A small image classifier, trained from scratch.
Training: soap at rate 0.0037, batches of 384.
Data: trained on rendered scenes of coloured solids on a plain floor, 195000 training examples.
Rows from block 5 of a small image classifier, named by matrix and row number. Rows with one number belong to one channel. Each number is 500 + 25 x the weight over its row's rms, rounded and kept within 0 to 999. All counts start at 0. Numbers have three digits each. After the name is the row's rms in percent of the matrix's.
After each channel's rows are labels from the 100 images, of 14848, where the channel reaches its highest value: "top examples" is what is common among them. Only what is clearly more common there than usual is listed. The data: rendered scenes of coloured solids on a plain floor. In brackets: how many of the 100.
# convs0: first 3x3 conv (model.blocks.5.convs.0.weight, 192x192x3x3, each kernel summed), inputs 0-95
# convs1: second 3x3 conv (model.blocks.5.convs.1.weight, 192x192x3x3, transposed, each kernel summed), outputs 0-95

convs0.45 106:516509504484485461527511527462474528465521532491538496512505532509473494536526531503509481518479490491468496491505531467484502497477492525491529470533519448495488547443509517474523547523490485463466526471511514467473493524443519484490481527488522449493472544504478489448498500491490488465
convs1.45 120:501465467444516535509513481479472479469514507485564502490508499523500493511496540537523513506516488525491502496542540515492513502534504502493495484523471477501461479495530465512490523504501455511509518507550525525509510527478530462489490517532469499499508539488468508500467499511492498503
top examples: egg (97); largest object: egg (75)

convs0.21 094:506486490556483505490479466512468535516490438511482488515516497509464505489485497480490500519527469532495501508488507468484541513515484505447463536477472513527502469434497485486482511481525536501484493485500513546490533518482497512496477547493508516460483513520510515456532502498527546484
convs1.21 098:496487496556492518477503484506526518467493503527465502528490519465564476509525484502501517482472461480466518501522466528503524483465486554480488497486475540579505494525468478538507520490455472527521526468504502500501485542442499528475503499529514548499433527485500518487532483469526470498
top examples: star block (47); largest object: star block (38)

convs0.166 079:533492502507561464452497527474546500475512517459521518520463507519449513514500486504471470511499494530459472511483501540509479496503484482442509531461478512487540495514536515474492482485509472532484495507497509474466488490507503517511486474485507465456530490513482465467458507478450462483
convs1.166 101:492504475563515503479474506503510505480509540509479494500469485512578507464524506512501517509487505521529521508485483498530492494530523508476486502491506530468515446493530503504518497488525483499512498484486535492531499492517542518506492491516419522488500523487511518475515461503526534486
top examples: wedge (71); largest object: wedge (47)

convs0.94 088:550455492502480464537492494511498487509522464472521500517467493495486456469508474463505534480480529485522502535477467499535557448494476470509515530497511461439509508483503524479516504542461497536466484523503539489490529520506538472466498554501540486493486499515532522500497502497507492483
convs1.94 093:470486477502491536453508506521492492501480514484559507509462494495513528503458488523490473520512532454486532544495509499492437487500509551529481488482520472432498516505474460508526481534507468480507548496509492493513484537487507498556507493515486475470506537484477483502451495480498526520
top examples: cube (100); largest object: cube (87)

convs0.182 097:504470477492495519508434520485503500492459465498513495482451495469473493498495512509511498499513511485476486527494494485489496571522542540464511531508521508478482523568472512465528532479495475485489496482450469513522475504453465464524502529492480511477489469495450508490510499502502504521
convs1.182 097:486496460504489461537523468531483414522484535496527514471503476440508536541516500468510477510485541538526470526480480511492514531445501480511540487484484481480497477450520538507527520536527486479479494479532503480487480486499509464493512459551490501499508500521457532483494508526478515516
top examples: sphere (67); light from the left (62); largest object: sphere (58); egg (32)

convs0.133 096:475582517513534475500489504504492487528484469486555492491490493506481483489464514504530517512493500491471521534511499474515496524510540503481472468497514506502483516513479531448551484537481502544499499506478470514487510475467476516489493534519469493482498490499515474469528522500475523478
convs1.133 098:507550489510523503521529456493503418472497514549497489496514493441472522499489519492527541477471504510487514466498517523533500497455464507465498547511471516498503490504467500501473477495507495517495503469527514511538531525480523503494488488490526486556533485449507482500485524482554500484
top examples: egg (73); largest object: egg (57)

convs0.14 096:452484527495524489480479479501458487469486535510493502474501504459504488489528466492523493515521505519492498501540450520486474486509495441483536476532492534483464526581514503543528530540501505528535476503499467455498509522474499520521477454484478452485470508519463493532486498502507489515
convs1.14 087:484488490491480510524494486542513452464488459540538486565467498487497512494519482498473542478490487558477521488525493537504510532476496532475512508479515529483520500491499498508513497490528483539511475486507495511489525548412503521509456505519506539482535478491528537454498513529534487518
top examples: bowl (54); largest object: bowl (39); dome (38)

convs0.154 092:463470477494496506509465461521459509486501500467482498487471482433464494513466537471497510500493465483482513500493482525513496544479477537480501477532513513462490444552471504553508538467539487476512453493452518486497508517545505504483535534532471535496541452504499528482486509509501479492
convs1.154 087:483516464480495533483503481528508492522477487507515471484492488502522516509478553505453537490477473503467479489546530485522480552473486522520491487499487520515525482527515491517514537489475449531512498500483508520505534542397464493528524504507485485504512530459497547516492507481482509475
top examples: bowl (88); largest object: bowl (73)

convs0.139 084:475467524496491488485486491491500468523495540506485530551460495469488505479445517478501514514535518484508490472572500511484472563545492540476456472486497485491500501488532501464473497492491487508521485492465478479467461478535528531530510498520471485475485478546504507465487482503440485478
convs1.139 095:512507507494480501502521518527498532498529472473504499479519507524515466493504505540490530538485497473507522508462505508492524498553522542511496553466464491488543500529530491547515509573489518467532495508504544492506442484500475485475527517476494491513464461485459554480499506488469507536
top examples: bowl (96); largest object: bowl (78)

convs0.120 107:544522500496543515480478485487473472509534521472459481511496523488471443495479493499481537511518486468482530541463482482521509473450506526520517455521473508488486479538508523502477519508471525513500459492506523481484475524465515455527506498460498483498500509534489508561519453471483519537
convs1.120 109:491479459525543515521507563500485497559528533496483500503526492486530555449538494502490475488484518486526504514480503522525495495491492502503504511455565506496498505470460489494484469504503466505517516487520502530540480487495517437527505474517478479492518498506519455452507530513479491484
top examples: wedge (54); largest object: wedge (26)

convs0.47 079:512489509518510491481484498560481518507458458496489469491497506473508473500489472467506430500497503517521519538500494534499474495462528529467512513509464514488473525504481480510468461501523516511480523501487508505502508494526495459490536510491509544488524482562495491466511453469491524503
convs1.47 101:501488493534510483490487501534504460504565513479462506509504499502521511534474478511512509523522488509502510532511525496545498480490469513497506501478470517496477447485517514538516516516474502545516514519516444522517468479530545562500507522497466520488520497512478501487528512527481497504
top examples: cylinder (99); largest object: cylinder (77)

convs0.105 102:523456535467491505483503456467490469493516491534509446507512526509582483531511538486494486507494544476549498514507483521539434504511478524572447471461517473502514519491500516504485512503471494527506496493518468489524479499548477518485462493446492464472432495507477467508491430505513487512
convs1.105 105:488508507470439505526502478499521512503512488506570512507522537487583516513470516500504481535516521500537509490512471523451592498473522507473556488490494529464472515510542499519511507508464501506505497501476488488497471502496488498499495506480476518512471504483492515526511520497470502505
top examples: count: five (50); cube (31)

convs0.125 086:538500500529465489499483489476514506513465478509510469511529480499523502451520529509498531522524505501495454524511542491466488471488487530464558472491508515469441464531555546524495510487484497524468514487439430516554485515465525524509482505495496499526487452464522537484491481511504554504
convs1.125 108:481488460486549472480516521513517470502483478497509578472537512476504488515536521485503467459520520466494460527509505501464559510512515518512463498514471534550492514486534456453505486502509558493490485499491468501483508490522479504464528509499519540488396506464499462559460513489501492473
top examples: star block (98); largest object: star block (90)

convs0.189 110:550513511519533496470532478478512465481499522484509484522531543497479484533507500472501504529467507497487492519499504500516521518497498502497471496471467473471480471492506497507476481494465448541510508509518469515522513495524467517485471486493496466481471523524480532504478495472470435487
convs1.189 123:476510502481506472515486538486506490482502521500482522489525502466461509507500495437491470478492533481507476511541502483493513500524469508482533474533539450463534479484516523470526522504501538543461529499501504504511525515528498503498495506467496520500462530466495499490460510539516548489
top examples: cylinder (53); tube (34)

convs0.114 085:506427522501493512469463516487488495494507536480540503526444486477540503474513512509494471505456500520461494510479514510512502483436503493503520504505465549522502491477527531503470466487478497541511451483484512537495460488472468428524482458457518514476480547502523514480545487502441515558
convs1.114 099:466531504502475543508549473488515509469493563515530512494564502473518481510515511488504520515426469509505500511499491504513520467487460508501468514446513528520499486517500503508484483498540533497474501488459555534502510469501496465497510514503527472531506511500485520494489513541519489492
top examples: tube (97); largest object: tube (76)

convs0.178 101:517477482437496454467460502503494472545468500545532500511471486506490498485552524490534505484464511463488490511545481517520508496484539487472494484498500497494510545511515472461482501468505522456512525497523502500492486519460494500481485491503571514482445485483518467523425552508479527494
convs1.178 091:486496504507526509467534531522533482517553524500470478527503515508527464441489549477495506506523501536523494492516485480536478503512500476472526510508481517513520465486478528538478511493481460485508492482504532510493489527483470547483480483500462512551516450479502514487489506500500548498
top examples: cylinder (84); largest object: cylinder (59)

convs0.143 107:514480526476505508512477488514466473522505563521533521492507472484510471533527482465502459516474498460484525579553488509485507505493473539469478477502518532501497491477528493493460505501472492494469508452446483486518519459500488472558518506495477523528506515519515512491492510516486505468
convs1.143 118:489482526468499497484503498532529475525554609499498498505501505491481496530473503502498500492488497421523486549520509514533445522491489479479507518482483525520505482510449512521484520472500491523475506451522494489486481512475478502511514505493464475474532504497521502547496518498513505526
top examples: cylinder (92); largest object: cylinder (67)

convs0.153 098:509491498481497477526521499486503519524480490465490475519483504482530444520482496502486495502523481499464471507487522472544543495478526493495469453452491454492481545537469489497527527452510515514457508492478509494467466446488489530483481489470506509497518467503499469496511498501459547471
convs1.153 103:487485502500511492489493533544527504491519495504493458521547501506479510469496531533473484491492512520467490485454506532518481517521459533473513519535501471515492451461510463497481538473479510492532461495464495523536526459476505541464557476509478538500485456490523492508511476541504493515
top examples: cylinder (42)

convs0.186 105:513501488506492521509497506498526456484473492446474498517504504527545460506518487532476466527487522494472491488478482490521492554494511518498500478465500517507511516509496516488503490481495506558456511532490476488541509480508534545465522492530484469492478484457518469510542530473506529481
convs1.186 101:478477493507498464490520495494466456472489565518511464514501513519512519481495505511530528487479518502506523470513548505498551514486479455469509488516504548492555486495531497471488499468497501525488510483501488526517510492477498480492505481515521511518551527505493506492514479552494510468
top examples: sphere (53); largest object: sphere (33)

convs0.146 103:463494506538523532508483480511531495484444460453490509513488553508562520502504543578463497504470541506501421509515525470505483509500513500477487502467460493505478481476467464517480497493500561524520546487500512504489495493500500494467514478491507503535489495489479461449467500487462500489
convs1.146 100:520534474519491503503513541530502468513519492488507451520535474509525496480503459514514479505484511484525506527501509515541493453507481487504482493469538516492518480512487484516533511515495496515499491451472482531507541504461527496486464470488490526494526517462572525503478528492520483457
top examples: light from behind the scene (62); egg (56); dome (37); largest object: egg (33)

convs0.165 103:525464554530527479485470512511520486491461477507464537502533504463518500500518491483471466526482463508550528505487503521459516494475474556456490481490476494506513475508531513516513503513482453501533493531446519512467543498486476513487498495474533455479578505511498510531508549496489510480
convs1.165 098:487463535458439504531504505534513482505504521484466522540501507490507496495452532545550493499509557520542511495469530512489474498467479523494507511506513515495499518505527488496525524524527508490465525501485439490487490530497489518473494501519527503497525508481504509483436513522512615485
top examples: torus (71); largest object: torus (58); capsule (38)

convs0.62 111:463480496522528502510506495455458496499519465496488499480474487505518506505559532503488526453460463513511525524483489482465477506503506490517537499504568493479494479500489500483476537476516529476469482488470536487529490546505505476472510498497503487501511536496488503521495513499514520483
convs1.62 092:471504506495514463516515584521486518514511520505476490480511493488502502414522493502516503514492500533513495483542584499529453485519454510531489482530484510528510485492480508501509512498483488510484488498495511499515490550500505527475499496507490479513515509467529480495502482484473503446
top examples: wedge (53); largest object: wedge (46); cone (37); largest object: cone (27)

convs0.72 096:505475507485523505523476503523547512527528504508538531496470471495520485504511538433494481505494531493505481494549491482492460510517500498460503513479520459501528514483473504525480496476527505603488480472482479481453476532476450445529486513516467498514538538482500523477490546495496498530
convs1.72 088:499479520501496498482512554556490483481529443485506486523473498482534510560487526518498498502528484512510484512503558532556481541486482504522488575484492505502482452505507519490508569543477517519491502525488509515521489496523530469500541478518479518473522482537491496497492500487512506455
top examples: tube (99); largest object: tube (93)

convs0.191 103:462474477508508509557463471513485499478501458521530461490500472473504475522525484502483474473514492536481454482487474530503490519499507483467472487521542492493481539456499464524500496478494556516500503502506495483513493546495477503492515475489509534468498443484519473440502527519502478469
convs1.191 102:527507495565532522513497490514490491530500499462495519483505486503510521477497495498495522474509497542517542528498453513475498501520516484501498475440484490467457498529478509496453522508522505475474504556502500496483485499559509482536549496498512457478501495470459491503498476531470505439
top examples: egg (29)

convs0.9 105:542465544489510490460530515498493493444498456451503485503553510470510525490503444454506507510514518476448506474472526481486521452488507464489497519510496550530494529496480480489500520509514481550483505488505482496517506485516490504530498503508517505519473529472511526501459483488494507512
convs1.9 112:469512519521484493524488516544457466470480485508550514494528498453516478540480490468512497463504505479474489525491501508533510489498464516486462494480476541497451424487535482497504534504482506541492501517489513516506491487473526483499527488509467498494493548499500501501438538506497497484
top examples: cube (88); largest object: cube (68)

convs0.97 096:496462516532502522553452513476486454507485464478458519494526523501503534531513505522498497508438477486497483496480503485503539475507482506482462492505476503505482486523513503489522514459475471455498435485529521515533537533506473499510576473457503487489506504518492496476467507512508495466
convs1.97 098:471556449501471499514521494552472452521522502521492508533507500445450495567461473505481487470490534503547493510484456493494521479511484485507517529446493508483485524485514473460495472531509507513470522534458516478466501533517511483505511479488568477489542496518503450520462525501529500502
top examples: cube (29)

convs0.127 095:503497535479464483515440487484507489496502451513478519503472529451491514476493542449440517495491500506481496470524484505468446480528499454493505518486469524488511505472508519510539524502498486494502515515484551487479540511523466476471563527494497465472513500501510498466522487530477469461
convs1.127 098:491521498541491484517495467462502431458528492472473503478510501445506467473538517488519493532513475510473517474518547478515545465512490499473510476517521531509496466474490514478495508458490482529511461468515520487497514509495528471485529464498457510520502516530475491478489510476536452482
top examples: egg (54); largest object: egg (37); dodecahedron (34); sphere (31)

convs0.131 132:507463473466500513495455512495498490478486496557466498489501502490502480479491517521471494498485496496523483499489499500522516509508492514480506507496520528518498493519485489514476514494508496461496491506473502469482464512554494474489465500511491471472501533493469559541483487493461466550
convs1.131 116:484511498541524510523528491516524517525500504521532443519506512495492514505501524515473517496513513516534493510513516484522491483503487515465473487479501479511484490495489474517490483520493508497509508526499535512505462496495504500509534504516490475510512516497509490493529493518490473457
top examples: bowl (100); largest object: bowl (84)

convs0.188 084:502478511467468517488461451536506525463468542491472519500513473508502441502500537527481507515511490465441451480525496496511505530512488474463498481465476533434496534484502510480496528486498511510485518471486485532519532512505466472474480509469475483470468516490526518493486489497480515514
convs1.188 096:498551488478492519500530495508521497497508450515491449493456500501533490493458487504512455484497497474498468492498526505510524538482515444469495512531524514501474503478495488448525486507505483477517480538462508514514540513519565520496524505534500496497528516493438445518500490501497496518
top examples: sphere (54); light from behind the scene (54); largest object: sphere (41); dodecahedron (29)

convs0.17 111:475473493511474471493479480506493460498502456476484499487498479479447503526529462551486523506484491497519512520524479497501460548481487509454516488476503509599497545503445460506510487527522461468525524486430524464529487477502469482455515496501491478481466492546444513523478501517496507517
convs1.17 103:514454495518529483496512515515454439494533473475465499502501514491479511528468502497483465475512499485490498523535487540497483527524497479452496469481493533514513512502486509518484472497515509544495536491497480543493469505517464483543480475507547513462496483475532471512495505498493498474
top examples: cube (59); largest object: cube (53); cylinder (45); largest object: cylinder (34)

convs0.86 096:528491468486579456475488503533501470514469527512491514515501509531481538490506479512489469505536479519480515473493504520485488494512503467503488480441526511445493489498528480502496501500517496472497550550502491479493511522488528510492517482513472497488519469522486463502472505535462489480
convs1.86 091:504470533518508513484493510498527531522492492485479485483503500532548485437486492506477489515518495480553541503486494473491494526494489494456511527477528559498514516492490481508500486538506446477516502501533534514472489479540513491514510494531493465511508497507493537531507468494511488512
top examples: wedge (68); largest object: wedge (49); twisted bar (28)

convs0.104 097:486448517545463465472474472547472468551484510525502527483528505510516501474485482513512479482489502521517506533461503520500500509484508475452544459507503463497488496504506481520470511513470494483485482502462555464502515490479512487570509482460516489476541485561495517520498534494474476478
convs1.104 092:518460545501462499488513568490498535501491461481514521507475509513538495456519531497460505481526545509527465474520490464482525467485493485512463509549492530504514477499530521483474512482486524547485506535526517533491503499507505510519521553494476523522438561488527497500548520499509525491
top examples: star block (94); largest object: star block (87)

convs0.60 085:552505516530509466476480493476490451488507520492472537534515492496516530509534477529504492459476519504547494503541509474495542500513512485489534499484520471492512488523514482526519472489526473506475515491512519500526517486517457471550473500532519494533510446439522545498485473523489497449
convs1.60 103:503567492520509501494530460486496498494511513511501509511539500489480526549498494442485493548535470506487499479495472531505505507483486526490486519479495474527506495501422466531480465504497526510475488466456549533507498514478506520508454492486478505520494525478500508463507484500507448516
top examples: light from behind the scene (51); sphere (36); star block (29)

convs0.66 078:506494520494542521509424516494486501546546479439492505534461492482515516487511479513480479476484518485511495497480525443467494487519527467459493490475523496502534513497542508489474526481525489536505523483477485492491501496507521464531484498518476478519517483490488494481494487500538476488
convs1.66 094:502467506509521487514535492518466488556514511502494557485488517455492516549491484517517467518509523488499538497516524517468503516479503493504474495490451489512516503519535496517562467472467504506499473489506486516463486493522513518494470508512483547495445504515505542493496504486483511465
top examples: star block (34); cylinder (34)

convs0.69 075:487515526471509489491461470503470520466458496518514503522507512464459476500520517476492502519470491483528482484521518472510469446518483501436510506488447517480520483516504514485483522549478497537509476490486510520495443502490475540503522520489579544481517493458500500521499496513448480507
convs1.69 092:518502484547521496475452495467486494507558480512501541505499486525474480544466481513513479493478506538470529470540487487480511507492497518482515484455471497526482490503497508518469482496488511505514469519501515459489483471508507535475510490503529506559493466510460522494516482486494480519
top examples: cylinder (74); largest object: cylinder (48); hexagonal prism (31)

convs0.161 099:480509490472511511494442523497457479504509472519504474484479477504469502498546556491473511495508524484505534505521503512495487494528497519430495515506466504494521538533478485521477509476494493539510506484497439457467494517526489490532480496503528511465467508535506526522514469506478543493
convs1.161 093:504486543490466488490538486491505529490495524492510503505574480495480515502525519462513501482502527510513498475481475507471536481536488529486454541480479510469484502473467525478459489488509525532462495516513524495473505520486467513486494512514488505520501512536475526480479521448488498487
top examples: bowl (79); largest object: bowl (71)

convs0.89 098:474505475534511491512491496483465439482493514531500506510473437491465466544530485512510489463504470508493508487506489513501488547496525480525473494491468495477457512541481470555501507506514501504503457503493492476527490575479506488477503433491504490512499521486502488517507514511478513492
convs1.89 083:526537470541513498525466510453523474493512499517439494526487471501520497481522496522477542411479467503481537495501527513488483476470482497543468515488503530517530504468499531505479504488514485506514502516471482495541511511515491521447537499505512478497504527486499521464520463439530472501
top examples: count: five (41); cog (30); hexagonal prism (29); largest object: hexagonal prism (26)

convs0.78 110:484483502560478506503488517550536516465470518495506523511469492508490539477445519508588507502482480498438475466502478429506495503533479469481484513477475541512477461507497484508521482503516518485533482484501479481530476526486467500513536495530479477484503488503502494471508483493448498535
convs1.78 112:514492457502530519501523527498509511541506512493512522515480483491511513496512494498515514534474547557540513556519527452499527503493487497472503509504481499476484495484484512509484530508465456499477512519528504528509475514522528510502527518514491483510523497476502533467527512493475503459
top examples: cog (100); largest object: cog (97)

convs0.58 126:506515498535508528513486515473537497482472470516436498480551501516535507527543441497515495491480478532508508447478471526520473475514508487497523482554500528551487526477467494506493493484526506507484544480519541507508497506485502500472523511481534491476521523488517511528434472543474514541
convs1.58 105:480506501503514520489509521518501499505516516452575508485519483484472488461521568533499519490501528430496522549523480473487509516511481496488528490528487459503474501512500494490479513508515512493475522497532496496492530520500450508527522505470492500464514504470489495513511478509504501480
top examples: cube (45); largest object: cube (38); pyramid (37); largest object: pyramid (28)

convs0.176 088:517490527447467478514494498504504500513469511500429464460536487486477500479492572493502467486495533512512505462488499444485502501511570521498530485501495461502487507508515470492483502493508483487496475533477516514482534533494449499478494503541516485488523537494501502470474483518531491483
convs1.176 094:499506516469494520501500514487519517500536510488491487494500509514470468413520513488495476529497540511508514481473437521482506483495483514519508482533532485522447520521509482505490476474542441472508548497475482520470515514536449539510491502561527506501519501546499484514508475520477481516
top examples: wedge (61); largest object: wedge (46)

convs0.109 098:470506543527520509507493470491500484488500480530473451421518570502491514500476490507507504587541492490491508516505435466514546514524504552546526484497493534507518466525511519459460525500476476498506517475515462507492502463531488561506492502523506527455482523492484508472513482472473455493
convs1.109 126:615506536500520518480537494490510505506465464485477528486493505470479513509526515511484498498550465485485503520538507515552431513475484524490471508502475511498512505466484518464528505505501479501452544485489518499461483551492504518531494511513468480503504529539522523525505491462505499521
top examples: count: five (41)

convs0.50 089:509476501507509499491492498497476513458539518521485477511468512475509458528495493509520492487480500499500521495523492500522512562589503486473526475513489471520469509524470517478535505516487513444499490438497497465535510473487483481449523499496491472485490495504523493528486550478467499514
convs1.50 096:503501521528465529487516522486511497490494489514476480486475509460510473502491544455484542506489519470481471489532495477511522543450462502493513504488518513516527480504467487477521485504511549551495539523494492494509523474498522474525505475492496470524488486540419481486533488570498520476
top examples: sphere (89); light from behind the scene (53); largest object: sphere (52)

convs0.85 089:515484492519494478510468469530522510484472499465547496498431508480496488498430482498504469509488529474503524516483505464515483508494492476515504510447528510500516520459534478496480494492508463500495501551485540477484526531535486543475506535442494460505611493501456493486491476497513491479
convs1.85 097:467520512503539478485514524535531537488509475497517531514507543502493513472546501485516476497495519475490473513478502484438545468497486513459515513505510526538545511511523469499500511463500526538481482511506522512479465525495442539446502516520506541488457500509512502565543521525484504500
top examples: star block (100); largest object: star block (87)

convs0.43 081:524471490514499460491440468508490463452467501490496471485518474501539566496506500449477495489507473513469490424461522510514472489488496457468498500451504488441524509532498478466520507510509493502497486522490484477503489472539530523487514523467512495483497501511492459473517463492479457506
convs1.43 097:487481490570502504520537527481544480552526508518517501509519486485538486496511473465548503474495518475558503473530476463528473537471487501503482490474509506512474533495481477473467480503517500505484467547471529507476469495554511483489538517507511469511530546479490493549497536454464517464
top examples: egg (31)

convs0.93 093:468477541495498496546469498485488498504460458529510514475487496434539506523491511486520506540502478509537493521502525483533518506534487518536542473498504455468567550481476454531477477499521505486502492523531502483507492487490469500443489516560496512490485508515480491480504467503512472449
convs1.93 081:516495529553535488552522537474435473489526490525515496463501570485499526513495483510492515525498505503520503491505496494501481465550488487461508497470495509483533491495487526490483492497531468495539494500494498486552497499515517478487481488487469523489551496480518459509473504525507475503
top examples: egg (45)

convs0.26 100:587515536506522478506528478501499484522502463465483516542504517548457487510502451513555503486521500486429502505476467491517516500490490508552484479490482490501525472483542541488504483502479495484490477497509476492513516466489491515514482488529503490496514509518544496494472497514507530531
convs1.26 111:492476538531533513492492519508475468489533485521467478477506576488449535497500466514487460544517440506472510497503523453493471505505512476504507528510503471522500508478440472509498487521538516476497499505511505484505531501503544470508472472533523480493496487528499466519519491522507463510
top examples: count: five (52); cog (47)

convs0.13 110:528522508561544527502496483544512481431446517505491479513495520469469469502486485494522482452496510503474504475461509490478521506516508481474526516507505498458490510482491483535494513501484458535518493548503532487479503510517481489531493473500508420471554501491510478507479544497503512513
convs1.13 094:487476480515535484485532490528458428488511516481491524521514512442499476510486503509529486520496520499546464498459567482525509515483465470506513483530491504524491466502520463455508509523489518544463529479486496503474492511510477451506489502535471473530486496502499506513481514535458484483
top examples: cog (92); largest object: cog (78)

convs0.116 107:548435518491488497494501476480484515514509495491510491523530499555479512485457461520489505527512512487512514527535507549468504554494503521508534518483462503512473501550486537479528516507503436505472483506545540506480504455522490468518477508489468513515454521501483477501476500474510528490
convs1.116 112:506522547497519518489516569526510511514491490505527496473516506530493464461527508537499491489535498486492518519547504481503507535491484521493497480498513488481464493476534455479456505542470521515499501545515537461481471468545502489494518542500496503494481509484475499501510469479513480482
top examples: sphere (64); largest object: sphere (37); bowl (28)

convs0.55 088:532455530484503483471463533527479493491509545496480533492495493525480503524488490482495497520468484450554494519523523477449469524457539522483477529487470502476456515491465533516485495484532561512463512511512504512511499528491519482513494497512483486480529497560461484531492504457493513514
convs1.55 099:501496506532506529542522521417496487489498524511471492507534530469520527523480478481538536470483505491494499482547516514494489497504499470452489499504488521508499522515468542494524453484503452512514454459494511507548552505505513487477479467474531500513511484473529486512472496494542497478
top examples: sphere (32); hexagonal prism (31)

convs0.179 092:531472528462474473505475481522492503486481534496490537476493486489524493533463483484517509513500489527471523522520493508478469502466517485506524490497489476475479480503465513499502434476454493506464516568514502486473513502502556480476514506435456518457472502467503445504506447471528504498
convs1.179 094:498464531480504463488518487471486517521501518470439488507488480519507489579482492485478489524530471493505477492496494499460511524500513493508486501545423496482505506548503507515500436479516491521488505537532464516508455485497476494505506517514593518500481484532488503551494487500504489524
top examples: cube (59); largest object: cube (44); hexagonal prism (33)

convs0.137 082:533488464488500508504506438545510530526524513457469497504455486534505496479457527485506470532498448477476462535476480481460526463531475514514476492466506501547484518498487552513523501476478489497490595547483468461511516468504501466478515507516461526509510523490518490494525474516519511465
convs1.137 100:479480529490498474490484482511509485523464497545485505482523510481523501488511515512511469462509501500527505547546525470528562537482494461525518514496502486512492488500485481481441510512511550496508439561513478523490487479506449491537500492533509487499487550488516492467518525495462487479
top examples: egg (38); dome (34); sphere (30); largest object: dome (27)

convs0.95 079:477456483528518478454438517495507526481494519481464506496517493473497513499485478512497519481459481491502450497488495536537485481532524494476478521493485499493493541492507461507506440480502523545477495491507489503496551503553459544493528486564466487536490481483547507462502472478470495481
convs1.95 088:498470526525511465485518461520528510439504474494505544524517520501486495544470457489456534525512490528442488476513519482516480565519497522484497491442472505551496470541470546534522495474490519524472517468518513552520516475443524500475519498467494525514504500501485494491488514485526551529
top examples: bowl (35)

convs0.87 086:518511498511481510516451489495509540498451473559504551499501514496540473520501499502498505527511508545516488538493491512473463515487545469479480536534524446525555526469494487497465531502491484470474542455465476488490520472517520524495473505452489446504497490504511547501506485494528540456
convs1.87 093:503515466469547530450537521480490492516470528529484468489498441504533521517483527499475505514533493502507511521508510531497511536430456525507481532463501478526538548519465516503515509473481495495510490441464531529488512504497501523510445472485505508503503496529477525520504507489515467497
top examples: cog (94); largest object: cog (72); light from behind the scene (51)

convs0.53 095:441522513517502505541441514510504487515494503532483496467496474491478494535512423473467472513481499469516484445484489537505507489473476492464480482513509519471495520509549477526517487514510530491511523450504470526498503472535515447504513519460515502488574524508548540498488525535536458496
convs1.53 093:517501514465493495459535518522517528508500488482468505496504509510530478418555507482526478493525497499539504500488517502484512482512515454518540490517523506558505484457492455461493485517520502476461518559479501513475520497529507500468549493539485499501478481542468514492543492483498461521
top examples: star block (56); wedge (49); largest object: star block (38); largest object: wedge (33)

convs0.158 103:509520496514521466483459472547495507439534515505496466495513520500489490476473494518478519517541514492510502519527491525473476491506518480467468516488458533494476502508469528523543497482495474567485461538535483475481549509505504497469481497560492491488480461492498492462509506510478497455
convs1.158 089:505516500510539484458543480544477501522522476474496488498512473474528484541463473515532485510531519478520495499466506478489489501510522535491499536499496547532517496464492478473527490537519489468528494510498498493487523488515523462490517518553509515526524468530506519514504503494498502494
top examples: tube (53); light from the right (51); largest object: tube (41)

convs0.15 105:495489480484488492468500507501476511482464489497510533509415493471475511515477511515505519493511452477502527473516486481510514481468471495535519487474525513481509456513481533499533498509490482502521474510472481551487489491497504513461504500512520484502484515483462496446493469539504499518
convs1.15 086:487471476475488530533478502511501517497490517497511506496490458508502500489524507432473518508535491516499490495546500479491529513517535477552507472469466522501522490511495480503487497494506489547483487521505452493472525487475481486543468529496486520472485558489477471517490559513520547507
top examples: cube (61); largest object: cube (41); bumpy ball (36)

convs0.39 097:527501530534485472480478469505541506472436501513552520476519476464484503518499502457531493467490498502512469505522483459476524508494507479476450468454452504507504481528498497513465483479531494486554499492461494465497501475490448493487506506536565509479512500477519514492510517504482482516
convs1.39 094:493512483447514507513563484450474494548495489516509499513511469500491488522458468489508495533526537533514472523498510504475493510444488496477487536475471507540508522487489464518536451489497494474504520500513536517451476496528496487479481509494532459558518527490468527483511486491496515460
top examples: cog (100); largest object: cog (97)